From a checkpoint of a small audio frame classifier: 39062 training examples.
Rows from block 4, named by matrix and row number. Rows with one number belong to one channel. Each number is 50 + 15 x the weight over the matrix's rms, rounded and kept within 0 to 99. All counts start at 0.
# convs1: first pointwise conv (model.blocks.4.convs.1.weight, 432x288x1), inputs 0-71
# convs3: second pointwise conv (model.blocks.4.convs.3.weight, 432x432x1, transposed), outputs 0-71
convs1.172:79 54 49 47 71 52 40 19 47 18 55 38 45 76 48 13 59 76 46 39 68 45 48 47 44 80 53 73 68 39 20 58 58 37 51 40 56 87 40 46 40 70 49 49 55 45 32 57 76 48 28 45 66 58 78 49 77 39 44 64 71 35 71 51 59 42 67 46 53 80 57 26
convs3.172:87 39 51 51 66 59 53 62 41 54 48 41 38 42 45 29 38 58 55 62 41 37 48 62 57 17 36 54 71 46 51 86 32 40 62 45 41 36 14 41 72 89 41 58 82 65 53 58 83 37 45 27 53 44 55 52 64 69 63 61 56 62 40 55 34 73 40 42 50 65 46 40
convs1.173:69 27 67 56 54 50 63 36 28 63 48 70 72 29 40 35 32 46 65 73 36 67 39 52 31 65 35 49 57 57 68 39 57 65 30 60 00 23 36 45 42 32 49 53 44 64 62 61 36 57 46 36 81 58 40 34 50 59 59 58 60 81 37 48 58 34 25 57 53 37 55 67
convs3.173:58 25 48 48 60 59 39 43 33 64 39 67 41 51 48 36 39 45 41 48 64 46 67 44 45 47 54 44 37 64 40 71 53 74 79 47 50 37 60 40 63 53 29 44 62 71 77 43 57 69 55 43 64 72 29 45 71 52 62 54 45 64 47 60 42 64 42 31 52 33 43 36
convs1.174:56 38 62 65 28 56 33 45 62 55 67 47 60 54 45 68 59 41 45 51 45 58 46 58 52 75 61 57 67 67 41 15 74 35 79 28 39 48 25 57 38 30 39 59 30 47 49 83 43 42 62 71 40 51 17 70 50 51 41 60 42 58 52 61 50 59 52 40 41 50 52 52
convs3.174:35 29 99 14 43 55 32 40 33 54 47 53 69 56 63 53 21 45 15 42 40 63 00 48 39 46 51 51 64 53 56 29 45 45 36 44 64 49 59 53 21 57 59 36 68 48 76 66 51 72 52 45 37 50 40 44 47 28 29 52 81 42 41 37 37 35 29 42 56 67 90 72
convs1.175:59 61 57 85 54 39 21 35 66 46 55 37 24 45 29 77 63 56 69 58 58 56 62 57 34 70 70 20 36 70 55 95 82 57 40 57 80 80 44 58 52 54 43 47 79 43 62 20 52 43 74 25 63 40 39 44 53 36 71 39 52 46 56 49 56 34 37 93 41 40 65 55
convs3.175:49 40 38 44 74 42 50 57 45 49 61 67 62 58 37 61 53 51 66 47 57 47 45 69 65 54 62 61 74 64 46 83 54 42 73 59 54 45 43 47 43 54 39 57 35 68 31 30 36 49 78 58 77 63 58 46 63 51 62 58 24 74 64 53 44 80 48 50 34 40 21 66
convs1.176:42 56 58 60 47 72 54 42 50 55 62 57 40 39 24 56 55 46 46 77 59 68 37 76 32 41 81 57 46 44 71 42 38 27 78 51 70 39 45 47 40 28 39 60 70 67 60 56 64 52 52 66 40 11 30 47 57 46 42 51 39 65 62 19 04 50 43 43 45 36 47 78
convs3.176:28 35 50 19 46 34 55 50 56 26 39 45 50 47 37 34 64 40 64 61 55 47 37 52 21 65 69 58 54 57 34 21 25 58 53 53 53 48 34 61 21 50 43 34 56 52 36 52 59 18 53 68 48 35 70 23 02 43 42 60 64 45 38 38 29 59 39 45 29 35 63 35
convs1.177:53 36 51 52 71 43 46 49 26 58 54 54 69 55 56 63 16 45 24 50 60 66 62 69 36 47 19 33 47 56 33 68 35 61 28 34 36 63 31 36 49 75 46 61 72 33 61 37 41 48 28 45 63 66 57 33 26 70 46 55 38 19 33 68 66 59 44 58 54 54 60 52
convs3.177:46 54 42 63 43 42 79 51 28 62 48 39 55 35 56 47 55 46 38 71 70 52 32 49 65 31 61 52 45 57 36 20 52 33 51 42 50 37 51 51 68 65 43 53 57 73 45 57 43 56 52 68 46 34 63 37 56 43 87 57 41 38 49 65 49 38 32 44 37 66 63 56
convs1.178:13 45 36 43 57 40 63 48 35 60 37 49 67 61 55 52 52 73 35 37 49 81 36 54 44 41 38 50 19 60 60 71 50 41 21 41 35 40 41 44 68 21 80 49 39 49 48 61 72 50 41 32 52 46 63 44 65 40 60 35 69 56 88 35 19 31 64 63 69 38 53 48
convs3.178:60 53 84 30 79 60 28 29 48 87 17 61 46 47 63 65 44 61 64 81 32 45 46 51 72 46 62 49 44 63 28 89 68 42 60 48 65 36 73 81 87 42 60 54 48 48 59 34 64 53 79 62 54 55 42 53 62 48 78 48 70 31 39 37 65 84 52 42 54 69 70 60
convs1.179:70 67 34 38 44 46 74 31 64 47 60 42 46 62 45 53 48 50 61 67 86 42 56 40 49 16 41 71 42 34 37 74 63 60 36 66 58 45 76 50 85 65 43 39 38 25 43 59 56 56 37 68 82 81 48 42 31 60 34 77 37 59 43 49 65 35 25 64 55 46 55 58
convs3.179:60 57 25 75 55 53 35 59 38 55 62 46 55 78 34 37 49 50 61 09 44 62 70 37 63 76 75 56 48 46 48 59 52 72 57 63 41 75 59 63 45 60 36 66 58 55 68 88 50 62 42 53 68 34 29 32 70 57 55 60 68 38 37 68 64 52 45 75 86 43 60 38
convs1.180:59 47 43 56 48 54 46 57 40 33 50 38 21 58 52 57 65 39 49 47 60 23 31 55 54 37 30 68 30 09 49 63 37 44 63 68 37 60 59 66 75 75 72 57 61 37 64 68 67 49 39 48 57 37 70 59 44 46 60 62 55 38 53 41 45 43 45 61 61 51 55 10
convs3.180:63 50 53 42 43 39 59 73 37 27 32 36 40 36 45 31 53 47 41 56 50 51 59 71 52 35 50 77 65 68 56 53 44 44 56 56 57 81 59 24 54 41 42 17 43 63 43 57 70 33 68 49 41 53 59 51 33 85 47 70 38 77 57 56 61 61 91 38 63 57 64 66
convs1.181:38 56 45 46 61 37 64 65 47 93 50 48 35 37 29 59 61 38 60 23 42 71 44 36 43 31 58 55 40 58 36 54 48 68 45 49 35 44 39 51 24 57 60 27 64 47 49 58 36 65 33 70 52 39 52 69 62 32 79 45 36 29 47 71 79 22 75 57 33 31 51 53
convs3.181:79 35 35 46 67 38 40 64 36 34 47 57 48 58 48 42 42 42 67 46 56 64 48 72 32 47 58 53 64 56 65 57 33 83 63 52 74 32 49 50 57 58 41 11 38 29 47 59 67 44 65 75 42 57 73 45 54 59 34 53 40 75 46 54 76 52 79 56 66 88 61 52
convs1.182:43 50 61 62 43 50 43 53 70 69 41 36 49 43 45 70 49 47 47 52 59 40 46 60 28 57 34 59 21 36 82 63 41 63 62 53 52 67 34 28 34 59 04 00 67 44 37 24 44 80 61 62 48 36 07 40 54 19 47 67 68 70 56 24 47 23 48 60 28 37 41 56
convs3.182:78 42 45 73 68 63 57 45 51 55 45 59 41 78 49 67 40 60 64 14 20 42 59 56 62 34 35 59 48 42 46 57 56 54 59 36 64 40 53 58 62 53 62 48 59 41 57 59 55 46 35 37 73 51 49 87 66 68 60 44 39 66 57 37 53 36 82 56 48 64 28 67
convs1.183:49 29 67 47 43 41 76 57 54 49 42 41 55 66 67 77 51 68 53 51 47 22 70 48 68 35 45 56 39 35 81 36 55 63 63 27 30 60 35 63 43 67 28 29 72 71 37 50 54 62 24 26 36 56 44 62 43 25 44 57 41 69 56 36 73 35 53 25 29 68 77 64
convs3.183:47 53 66 42 55 14 70 38 84 57 63 77 59 48 52 69 60 31 42 48 47 51 35 54 36 53 66 70 47 37 39 87 30 50 43 62 42 52 38 33 53 79 43 37 29 30 47 55 60 42 70 31 40 30 46 31 38 54 51 56 64 99 45 54 71 66 68 34 45 57 27 67
convs1.184:45 32 58 27 34 60 55 60 62 41 88 73 55 56 77 50 58 51 42 39 53 82 51 55 34 66 31 54 68 38 40 45 24 80 39 52 65 60 62 34 50 29 40 44 20 61 33 65 46 60 57 54 15 49 61 77 43 34 93 50 50 51 27 29 52 66 42 23 60 27 46 39
convs3.184:53 42 45 31 57 47 67 20 37 44 52 54 61 42 39 56 42 33 63 31 55 57 26 62 38 68 71 26 47 63 59 67 50 60 36 45 50 60 72 53 49 45 69 36 60 41 38 51 57 60 57 50 58 35 57 35 31 46 58 53 30 64 39 54 41 76 46 30 70 46 62 63
convs1.185:64 58 58 52 48 40 47 58 43 61 59 39 52 59 54 14 57 17 73 42 82 62 52 71 31 51 63 44 59 45 54 43 57 30 46 68 35 23 46 51 49 54 85 32 62 36 35 44 56 50 35 61 39 46 67 36 39 53 42 39 32 36 83 66 65 33 65 48 37 58 55 40
convs3.185:36 40 69 59 69 70 68 46 14 51 74 49 44 58 19 17 60 27 41 52 34 60 43 64 34 45 53 53 34 56 61 77 48 36 63 46 74 40 23 55 72 77 36 63 70 66 62 46 49 53 48 73 34 40 52 35 68 30 55 84 40 64 48 56 68 24 49 81 72 38 46 32
convs1.186:68 65 30 37 48 37 61 40 23 72 49 73 62 49 63 63 53 61 48 89 30 52 48 51 88 46 69 65 47 46 39 63 49 48 53 35 43 42 12 34 24 57 54 45 41 18 52 59 65 60 64 34 62 46 48 51 28 61 45 46 58 28 54 47 35 49 38 63 50 41 62 66
convs3.186:59 66 32 53 29 85 80 52 19 50 55 40 47 54 17 24 72 52 64 67 55 51 39 39 58 34 56 50 38 39 36 34 48 36 68 44 67 44 62 60 46 64 55 53 41 45 48 43 46 65 45 66 58 34 53 50 60 40 35 51 56 53 65 64 58 25 55 61 34 52 53 79
convs1.187:72 56 67 27 34 57 24 35 56 66 57 68 53 56 32 59 72 76 57 34 49 45 58 51 40 45 43 62 50 65 34 48 54 48 40 42 62 06 34 59 62 86 42 66 56 47 61 35 38 51 60 38 30 59 39 17 40 36 45 38 56 51 51 43 57 65 66 21 44 27 46 50
convs3.187:94 68 53 51 76 57 36 60 56 46 52 88 45 53 48 32 63 65 51 28 38 44 48 61 99 63 25 70 46 69 62 55 72 32 65 63 54 49 80 56 45 64 38 32 77 71 64 63 49 66 29 71 25 38 50 33 28 50 43 32 60 74 61 52 44 34 42 68 44 55 61 62
convs1.188:39 70 45 60 26 62 38 54 56 57 43 42 37 43 28 59 48 41 61 46 41 27 51 44 69 13 44 30 37 20 42 54 61 53 60 73 66 67 43 56 34 42 53 34 44 58 40 55 48 38 71 41 58 53 42 37 56 42 29 35 72 31 31 76 72 56 45 51 48 45 50 31
convs3.188:51 54 53 53 50 60 65 66 49 42 43 60 54 59 54 49 58 55 38 54 47 41 59 90 44 57 33 38 57 67 32 52 65 53 40 34 87 56 56 61 59 60 55 51 24 58 43 37 59 50 68 59 37 51 55 46 43 45 33 39 58 51 29 33 45 47 27 52 30 53 36 47
convs1.189:73 29 55 42 67 45 41 42 46 68 59 54 30 31 40 37 56 45 60 71 34 61 47 60 59 56 54 66 74 71 45 09 65 33 57 36 12 40 35 48 10 41 47 27 33 36 57 30 47 43 55 25 51 45 40 94 46 52 43 76 45 63 72 44 42 83 90 55 27 49 36 52
convs3.189:62 40 37 59 44 67 43 53 48 59 22 55 51 21 62 46 63 39 76 55 65 68 53 39 32 84 27 68 57 65 54 77 65 20 66 59 58 61 51 63 56 58 39 45 52 65 68 61 46 38 99 17 55 15 82 44 67 53 52 54 29 67 54 54 22 75 68 35 24 43 44 38
convs1.190:70 54 61 33 39 27 58 64 46 47 40 14 47 68 53 77 77 51 45 42 55 38 40 56 74 29 57 66 55 42 48 50 75 43 79 47 48 63 75 39 67 51 50 47 58 55 59 45 36 49 32 41 58 44 19 30 45 39 46 32 52 76 73 45 72 54 47 57 70 47 61 58
convs3.190:39 60 54 44 50 44 65 39 49 36 44 39 55 26 67 58 68 31 56 65 99 48 23 77 50 50 80 51 42 63 56 29 60 21 35 48 80 69 51 31 59 29 46 44 30 52 50 56 31 27 49 32 55 50 64 52 42 27 39 53 32 59 48 49 49 42 57 58 43 43 70 51
convs1.191:69 23 61 47 43 57 31 47 42 58 45 59 49 51 66 67 41 44 36 39 28 25 63 53 53 44 51 35 60 37 40 58 55 76 38 68 50 61 34 42 47 30 42 60 47 53 57 33 52 48 48 39 38 42 30 48 32 57 27 51 71 56 55 42 34 50 63 41 46 38 38 22
convs3.191:29 45 47 40 47 39 50 46 68 29 66 54 56 41 34 45 45 56 58 27 30 42 60 65 42 35 52 44 35 55 65 40 27 24 28 40 54 39 67 54 41 47 56 65 70 64 66 48 69 45 48 63 45 52 66 55 44 29 65 53 63 50 50 62 61 50 61 29 56 49 56 63
convs1.192:20 59 52 61 42 82 48 62 39 35 58 49 49 61 74 62 63 31 30 39 78 23 84 42 59 61 35 54 51 26 32 10 46 28 46 49 48 29 76 38 88 39 41 44 49 45 47 41 40 35 42 77 53 47 77 59 43 65 53 42 35 53 60 45 66 54 34 39 50 34 40 57
convs3.192:44 47 84 45 39 38 68 33 44 49 56 44 46 24 51 28 71 49 49 49 56 66 42 42 30 53 62 55 50 50 62 72 57 45 38 51 37 35 58 31 50 25 69 69 57 54 51 40 35 47 71 64 48 53 44 42 52 41 53 59 69 69 46 54 50 77 60 52 68 45 73 70
convs1.193:33 62 50 72 28 58 31 40 63 67 41 36 49 54 37 29 61 33 60 32 41 95 62 35 66 52 48 65 68 41 53 64 55 46 55 37 32 82 50 38 49 22 42 60 24 40 44 54 41 74 36 36 66 38 73 53 48 54 68 57 59 56 53 54 62 43 44 24 62 38 35 51
convs3.193:69 66 55 53 63 53 66 13 46 51 42 37 55 53 51 42 42 50 64 47 48 43 63 40 60 56 51 55 40 52 67 56 64 33 41 56 33 42 53 43 46 43 34 61 57 57 38 61 37 26 58 46 50 57 43 65 51 62 58 43 42 62 64 70 51 74 74 60 28 57 56 73